A small masked image model, trained from scratch: 147500 training examples.
Rows from block 4 of a small masked image model, named by matrix and row number. Rows with one number belong to one neuron. Each number is 500 + 40 x the weight over its row's rms, rounded and kept within 0 to 999. All counts start at 0. Numbers have three digits each. After the name is the row's rms in percent of the matrix's.
After each neuron's rows are labels from the 100 images, of 14848, where the neuron reaches its highest value: "strongest on" is what is common among them. Only what is clearly more common there than usual is listed. The data: histories of elementary cellular automata, time running down.
# fc1: MLP up (model.blocks.4.mlp.fc1.weight, 1536x384), inputs 128-255
# fc2: MLP down (model.blocks.4.mlp.fc2.weight, 384x1536, transposed), outputs 128-255

fc1.277 075:504395430558495491509506547569508539499433557481522476506578612533534589499542500559482523498391451616513520494436499445459506499508522523499498567563492503528484508589501495506569407531512487509490461459488514508505492509494459506550505581566510466499592503508485502469507505595515481542486532417530504457511542499459520507468429513496506494469503346494537513504517499512495503502541
fc2.277 065:469499494536491492500516541483510488483480550499508421546509510504497500506531461536506497524473500493476569511707485489504493521387518504522499470500514507410435484503495494489480498443409488500522500509533499426457497482503415499500512484499510517501478490504502488499487418515416504553502501524482535447499500515500462492502546493568494492586531501502484521557472575515502463538495
strongest on: large cells

fc1.287 113:471502471682508501516473500499490535512519444501500506371491559507545474495523499480560481521471495537510514517489480576497475511452518473481507529581471538468484506538500454456495476462485525451428550463512506526527481477508382502491495500513603529479521511507487454454508346504458494472505499501588460468379499504489500499499483500589533498563502478484525447502546467553516520457494
fc2.287 119:505478500558507498513523569614503505499620504500500497538437497486489488529519597555511479497499499501509577532499523498507487498429500538483480507555505550507548505497544508531539465502500486514492561497485502500498501475537497513579436555459632518502447496520517503483541456486497507443494487501583498503470427550502405436500498500511623507573501601469502429547444410500502512496490
strongest on: large cells

fc1.263 126:432539497503536435531495488506528523502459436523419524478579548517432509508504489430507414470465496503455404457503369497481472502503495466519467480519494531507540497423505466535491446498472481525535496500465517351526536511504470532501545513539502498501494512578495452497423527528423541504492492547488467520483513540488448479512481506470530518434520480541464525503497500453518494508489
fc2.263 123:500513536492486454537463507508649539468464502427500514499589500482554438497520504470500499495508513458503500443511449498600507551490534443496522499462519477469474524520549497495485511497500497500499500493593500498485484500495528472454428508525509492481516493507564469492498546500523495498499513498486509510403504578507506436496499499542509487506499521581544501537515530524500513498554
strongest on: 000 turns on; 100 turns on

fc1.457 079:508486503516493495523513471524458499458495510515490509503486498493507450496525509510501504518571509500502541503524493522466518506501477497500500582479534477471455513482509521541459601489478483593498437511491489525534574494485498491492452520563539571484479507510516603397506500534498503470492499495481516508477431424548487502500486500502456550492483516450505536496491477594546458425435
fc2.457 066:525500504564500504498490466498440459494503538596247501495506497453590506500491506489499478497503486498474490506561498501433559551502518445500500503487513438444542496450486533415473509496436436522524492530490499503579530498502507457511497499566496503492527505548574740500479535479504492429507497448498595531528500519468523498547538500499514541501495500504503513501450496626507517514455
strongest on: 000 turns on; rule: rule 25

fc1.739 162:508548513482471527500544498546468421495513498441501473501457586521516503492460507458532520503538411566571534457453527478469535489476499485466487486454498445487432540434550511469483477544425501524533498520469544506508479525479536490472455575547535448522488538467478523505568468531510501512393531447490499492497562498495550465481500567551543516511532499597454471511527522505464519613505
fc2.739 146:431483507500400575503505481498494568439487495500550502590502491509529506513509499466503513503473509504521500494452503619500446522565523469490525505474422542496489503467492440510431538490498495471510463419524572428500518503495467495500496486527485508499494508437587462510530437539465518500499507463528510503530470502505590446539495543476451503499463529496459494488486524443459449574456
strongest on: large cells; 000 turns on; rule: rule 193

fc1.100 058:502408531462567560540538512472490452550485500482493445494508499509495469424499442478500406483426466495465484511448509528572566486526419485501497522506494496505496495640537514524529463467496538494518494566439589506500504495496451471540502588467496562528470505462481510504500469511505512551480478513499535452536498522494493499526592474549554530508486501539546493519503421467525502496536
fc2.100 060:499429509452484499504523577474447500500497536542468428511499439498495498500500506491506527543598499487507457456488483551415530502488401518496486493505491455538506495516505479499497512539498458499501501567379499547501555495487520479496520514491533494467502506499494463500489539480500528440521509581521500496525522506544464506529464526529567471524502463501512474590615508494500546502496
strongest on: 100 turns on; 110 turns on; 011 turns on; large cells

fc1.508 086:427551484457524508557489475502481551512389595472477477480560494494497506496494517522499470571504508503520469504517543500509487467491506500544486459501510501520434435414487515512471458532501501531525560419444501497500520458479592504507492500518502438464493476523479436508324488479517503592467480549508476482550509483520492579477484496490500469511511483490509515478408498462495547578547
fc2.508 063:479500505460616519489484520498465525476491498498495503592500467491481466457500488514500501552561498499499425484498500502323521501499498483498481503473500564400491447500500501525495498483500501623485497502331452496502501439500495499387489512491507502502512500506437486471431507499617501514491464577497546500493500505449500538499505493543465510502500470526630490443488499568538491492481
strongest on: 001 turns on; large cells

fc1.579 081:488498515530500495493496511453500516587538533503503519487517616485509478533517456476555484490500476512506478498541505621543457524517545495431513508505449507471520552594527414521495516494457455575579488499490507390502517469513565511542509515422569474493513498514498494583476512510414411560506441540537496525518499568436518477494548500520526493486464509560431504546492455474492503530506
fc2.579 087:514500477518490490494497547514534500547503508473482522529522518548489485557497494478488500499578528502544538459508489502498546501465512605599494488520425500512501498462509498481500457505513499469506501506498451566511532498502512561455447552490486489500506468594522520530528450536551580499559522479510536499481514494504494497506511472505424579501500481527501478522498488444500489504460
strongest on: 001 turns on; rule: rule 131; rule: rule 62

fc1.305 152:503462520496502483521529492488418529504502450503496447551514538506493548554471502560517466505461605498527501517449495499478510503500493549485495516433437592500490519468510494471496501510490496506501545506580534501461510515496497532479452510489507497521512497452531422482514486566424500576623496546609495456524552523450510442510456416477505501523500498500506506524449495498444530495518
fc2.305 128:503553541494497452491561495504477526575618475515475501562458474463500521507509495477528493412503493490500493501404498452510471404453468504508500568536494561496502498476426500495467433486457473514425496499522490496499500532510459605494506472498535591501500478500505499502532496510491477562496520519487506523500491421505462359502462614563477486515506499471488530515491532514465499496556
strongest on: 100 turns on; 000 turns on; rule: rule 145

fc1.308 113:454537518548537499521494447481476493488466469504463495487562497495500449491543623493528487474510470515504484456455467503506564519551455436522521395480533488501521595503474574478492538601410535474563480486525498533497562462450498456479511518515475493497506517517512482533500513488518501564483530630578446506503491534515506537466529474599500516551492449413499503601431541547498500451417
fc2.308 113:516387592477526506482535485499504496491471456437527527468514575535497487503503524497526511453512500490547507519500462498516501452509532502518559502485527456500507499493508491485616471490635649566497591498520509474404488510503473527517403518505503500485508435618516476514504498524499507594518507635501552478497525524513500510500653479499510503470501501482498449485507497500497481512473
strongest on: 100 turns on; 000 turns on; 101 turns on; rule: rule 61

fc1.393 084:562521525500590475493536552455499452345502499501495567526586549456504519485496499511498515519531494501445445462486499509500503515507511519547516531477475500505501492509496477494487493499500531507496509343539532494418473461556525547487537501489434525537416523499502501411531503512495520462486503500540487485494443505371530507498519445493499608556483470508460516468497601576567502562456
fc2.393 065:506513502500378472555499561535522513499500504498498500522500495441440499552493494524494457500413460506494518489497499390514441492464508500497499500496500469526469537576502490492499500522516488512507500491515456494507500453509499491566482490501517485604500498502495431486501534497497500516499500425469369384502429448494464465498517498500418498499470500500501531528498507403498548498494
strongest on: 100 turns on; large cells; 000 turns on

fc1.491 190:525511487494482590492471513527466528473521515505543503543497508458440556505429520465533501502553447455470514552518508503547491496579575505594461518512531498565576499471473511597432543457519455496524530481556460515446503420538462505492551483466485522519473467444519532495474520524516521498486513493451568509504473510539422489525511530515531514475546507504545504521443485526510422481519
fc2.491 194:483496488483465503525473429556476510502504500515526527523471460505469559615542501537531430485491496487509440501493473506496495473513527520513657423537509559508460502496497481499469532430527525500519500463474468505502453495466478508630476510485485451498501496508471519426492533494523492536502500613501577477476502505503513535544441500502515495500511497493498476471518499500493496492427
strongest on: 111 turns on; 000 turns on; large cells

fc1.641 217:498567547486474497432544521533443478496540478507526500511557499480496498465494493472410501477511497491483531477478574457519543417499489555531500519495486474490501562475531518487587458597519510485483518530519447500509506517510535544495506470482539468497552530498511513505490538505505426515521492504519507529536559476513541406520501472498467573489506507484529497520501552527523491498496
fc2.641 199:497490493512512451508520626503501501575500541575508515513501558494501519544506443524446501416500443512511433505521439510506546500513497477528485497515480463502535541459500575508478419534544552499454496518502501498513453519496550541534579488498591528453503432521513497529493494464513438482508513473525476489501481464552441526529463477469515565500515525474479499641501534398496495503497
strongest on: 111 turns on; 000 turns on

fc1.453 159:500502468524482512499483500554500462502470511493577423519494489512518484418452436489509595494543574499489512493533541488457461510486538563516512494510499534476476512486406522360493502514504512491499521496581498449533528520398401519499532534559613486493523529593474462509444500565491519526446500488472488491505549464467525483497543499471491514495497492453537422479479496512477456453483
fc2.453 192:505491521487544544488567453498529372524509535460501496537502513513509502491502517504524487496482518457499486512424498492413503498482500495371496508451505499499497515497527487526446508497554497513504479499585430487509472479515438503636525523532608514505487411569539582590503505454549499500521408476493424479503500499621504521557504448528475536504610436461626497481512541504490467541454
strongest on: large cells

fc1.733 074:509496500501501438462500495397491469574587474500555455472566440517584583579457505488541463495469509510496488487494528532608503535531524505535505552457512500528489501546548467533498537496497469479463563474534460508476492425477545493501504527456448540509502471477527509520496506462476446496530510450498501504516500396572511504558522490507544545478506422528528512486529455491478521420568
fc2.733 083:552528455412487392466623491506541500500594452508512502503500556495504513522502559468538498350504493520508506480578418501567363498500570494511575500509590533501506455549485512470513488523564512502494518454481477521461502488511501445513504500500492501486514500501455502501505499542557484509519436529567506511508530462582499600525412422516492501608477448501520491504494535529524545520419
strongest on: 000 turns on

fc1.26 115:504494476501489465456576473502451404532534487507508529508467573510542508513513473535598454406459519608497441507383557460496504482465535559488490581494458482453539472491490487476462462515498524575415453456470504472482427517535569508528486514484505529484418510568478453464511505552500461499460438481509542472499545500478515472505516500530534467505518473507489502464505485561525569436476
fc2.26 125:511421502516506501481520419510562500497474465499489500499465447489500498466516523517485457513536500574535516500522454441541463483465486580434505466555478499471471416499432506506498422461514500513509484499500535596512471402481383588404578492500499538495517459499517444488512501551529476418506508566495471510514565503498478517542508542502468510494495481475500493523499511403510478531492
strongest on: 100 turns on; rule: rule 62

fc1.596 086:552467483486522597525487554483535495479488516483599482532487456463502526494493513504478449496519455468473489469505534529522445581490572474473524517443587540485447472539516549510525509537425521503543487487507500550500491531508546452462515469489550509533422513490484439506481495587526477518523468500568504535496543522589446494497501506559508445521496476561415533509499535513542538533463
fc2.596 109:499499469518500483392507458518502520521511510500494500516478508506500498461500451500701506507450576512393452531486548509481486489559427497507504497527501490548494514496491491490526501513500480504498597467505500499422515471551421499502500509491541491500624503500506620481459500500503383509500510506506397477450544485494526511508500494477520568481504504497497497499502501447551514505490
strongest on: large cells

fc1.306 051:469414539500535467472556502471481492487487506493499547478482399573487530419439494466539481575561485524495424477493502521504475439487590450490494496450500532478467477493495484523542334516438494499514519495465515417511435499493475489504501509561532502483604472567505520514525524447552493496453465505502500574508472505472480498612528507604483489500504450520507422500468537402539471520528
fc2.306 052:503555429494464499263523500542499515499511528506484503500500484390539487501500500544500616484476469574519511501502514527500408509485290497427499495502492498514498533510497557463506447491484467434429600506647495472555498495515502494461546452499505475479494497502501535466504411504483509495486501499507500509500497472472481506505489549529480490532517501501502580500496499489500460510507
strongest on: large cells

fc1.418 132:477490464478446451472478533387495491499511541432496530502502525474461531504501501493499532470493483541439492485490479498491494526462488450502576501547540487528504580493498437511502493513498508489469452588466508486505486521507490516496483509553457450499475491504499536558495484439533503496425554527502465425485500445522522426461542456538555470513461542498522483502493497480508485521447
fc2.418 124:453513499502406517488501527502518499503444510505555566510513495487487584502524491514499444500503492499573522397445424500520541503638503434502578470500514479570451522469496505500481514498493453532501481482502542469493500609579559519484495495434499497540414445504487503498509500503551647520519469498590494463505533508497531464542500499498480489557504524524506504504504556531465418502487
strongest on: 111 turns on

fc1.273 059:486521478460428482506504510500494503471503544504483509422490494473499450504517502470513510550513597496462497458443514456435485497500512480482595498531521502488459525491504508473498561459511517513502502513541504498473420548490549488503550500500502503654538514465499498493465490502501469463498513495493502461494492560513406549507548461500502448501499561397517491504479493506397506498456
fc2.273 046:501519500402558498601495507505505497411500517538476501493504429508489500504498525500499527548495495502501500528465445520311503500501702457474520577510499532411546542499544481501524517487486500492491492543502498494502495575506497501503520556505491467490499487540508529501496500576502435517499512485488560496478561509494491513490541499496470482536499500484483500500465508495544472500410
strongest on: 001 turns on

fc1.172 157:441541503503457520537498590454488515493503524490406584456475559484500483424552446445503502479492466448492501543387473487440499475440528484470548533472488488492480507519586501515497564503507498514508440486530503499519440443530366486402518502476489559495489498483486499545480516473483520604492527476578497458518497479498446493494601508489522495497499493562495506458563476528420566475471
fc2.172 149:500550494507577487514517424488538501500406546498523489499407534497498536501588475495501499457457553491496511438501527428497485484495514438509503394493452585532478503485478532586459510495499543488480493511534521504460507423445460500530518478514515500518489532494508463431502506552551492538514552505503524463527497474408487515505473560568509495506572524500475455496419475498415480466493
strongest on: 100 turns on; large cells; 001 turns on

fc1.153 125:499525512509461497457503573500517471488506493473551340565518527482433467463509510483555481500495418557507510532518451501506487444486495418506576500508502504488503544481513418495523494502486507475543525493526435482489560499497405437582510509554533475502517514499465508527552503506529469527493556407523514494502586526498478471357484624495504529441566508550494455503496499494403518488496
fc2.153 108:605499516524496508515512491499471497500547501495631431593537500452497563496502496528536488500438493507512492575508549501507619425512533350450498500498488592500496523515519528499501431511500517476481489657521496501534430490564505536512421508503441502503486494486514508518470455528540447478503498534494532489422500531517484484500502494523497469498478505480498565511473506518489506619519
strongest on: large cells; 111 turns on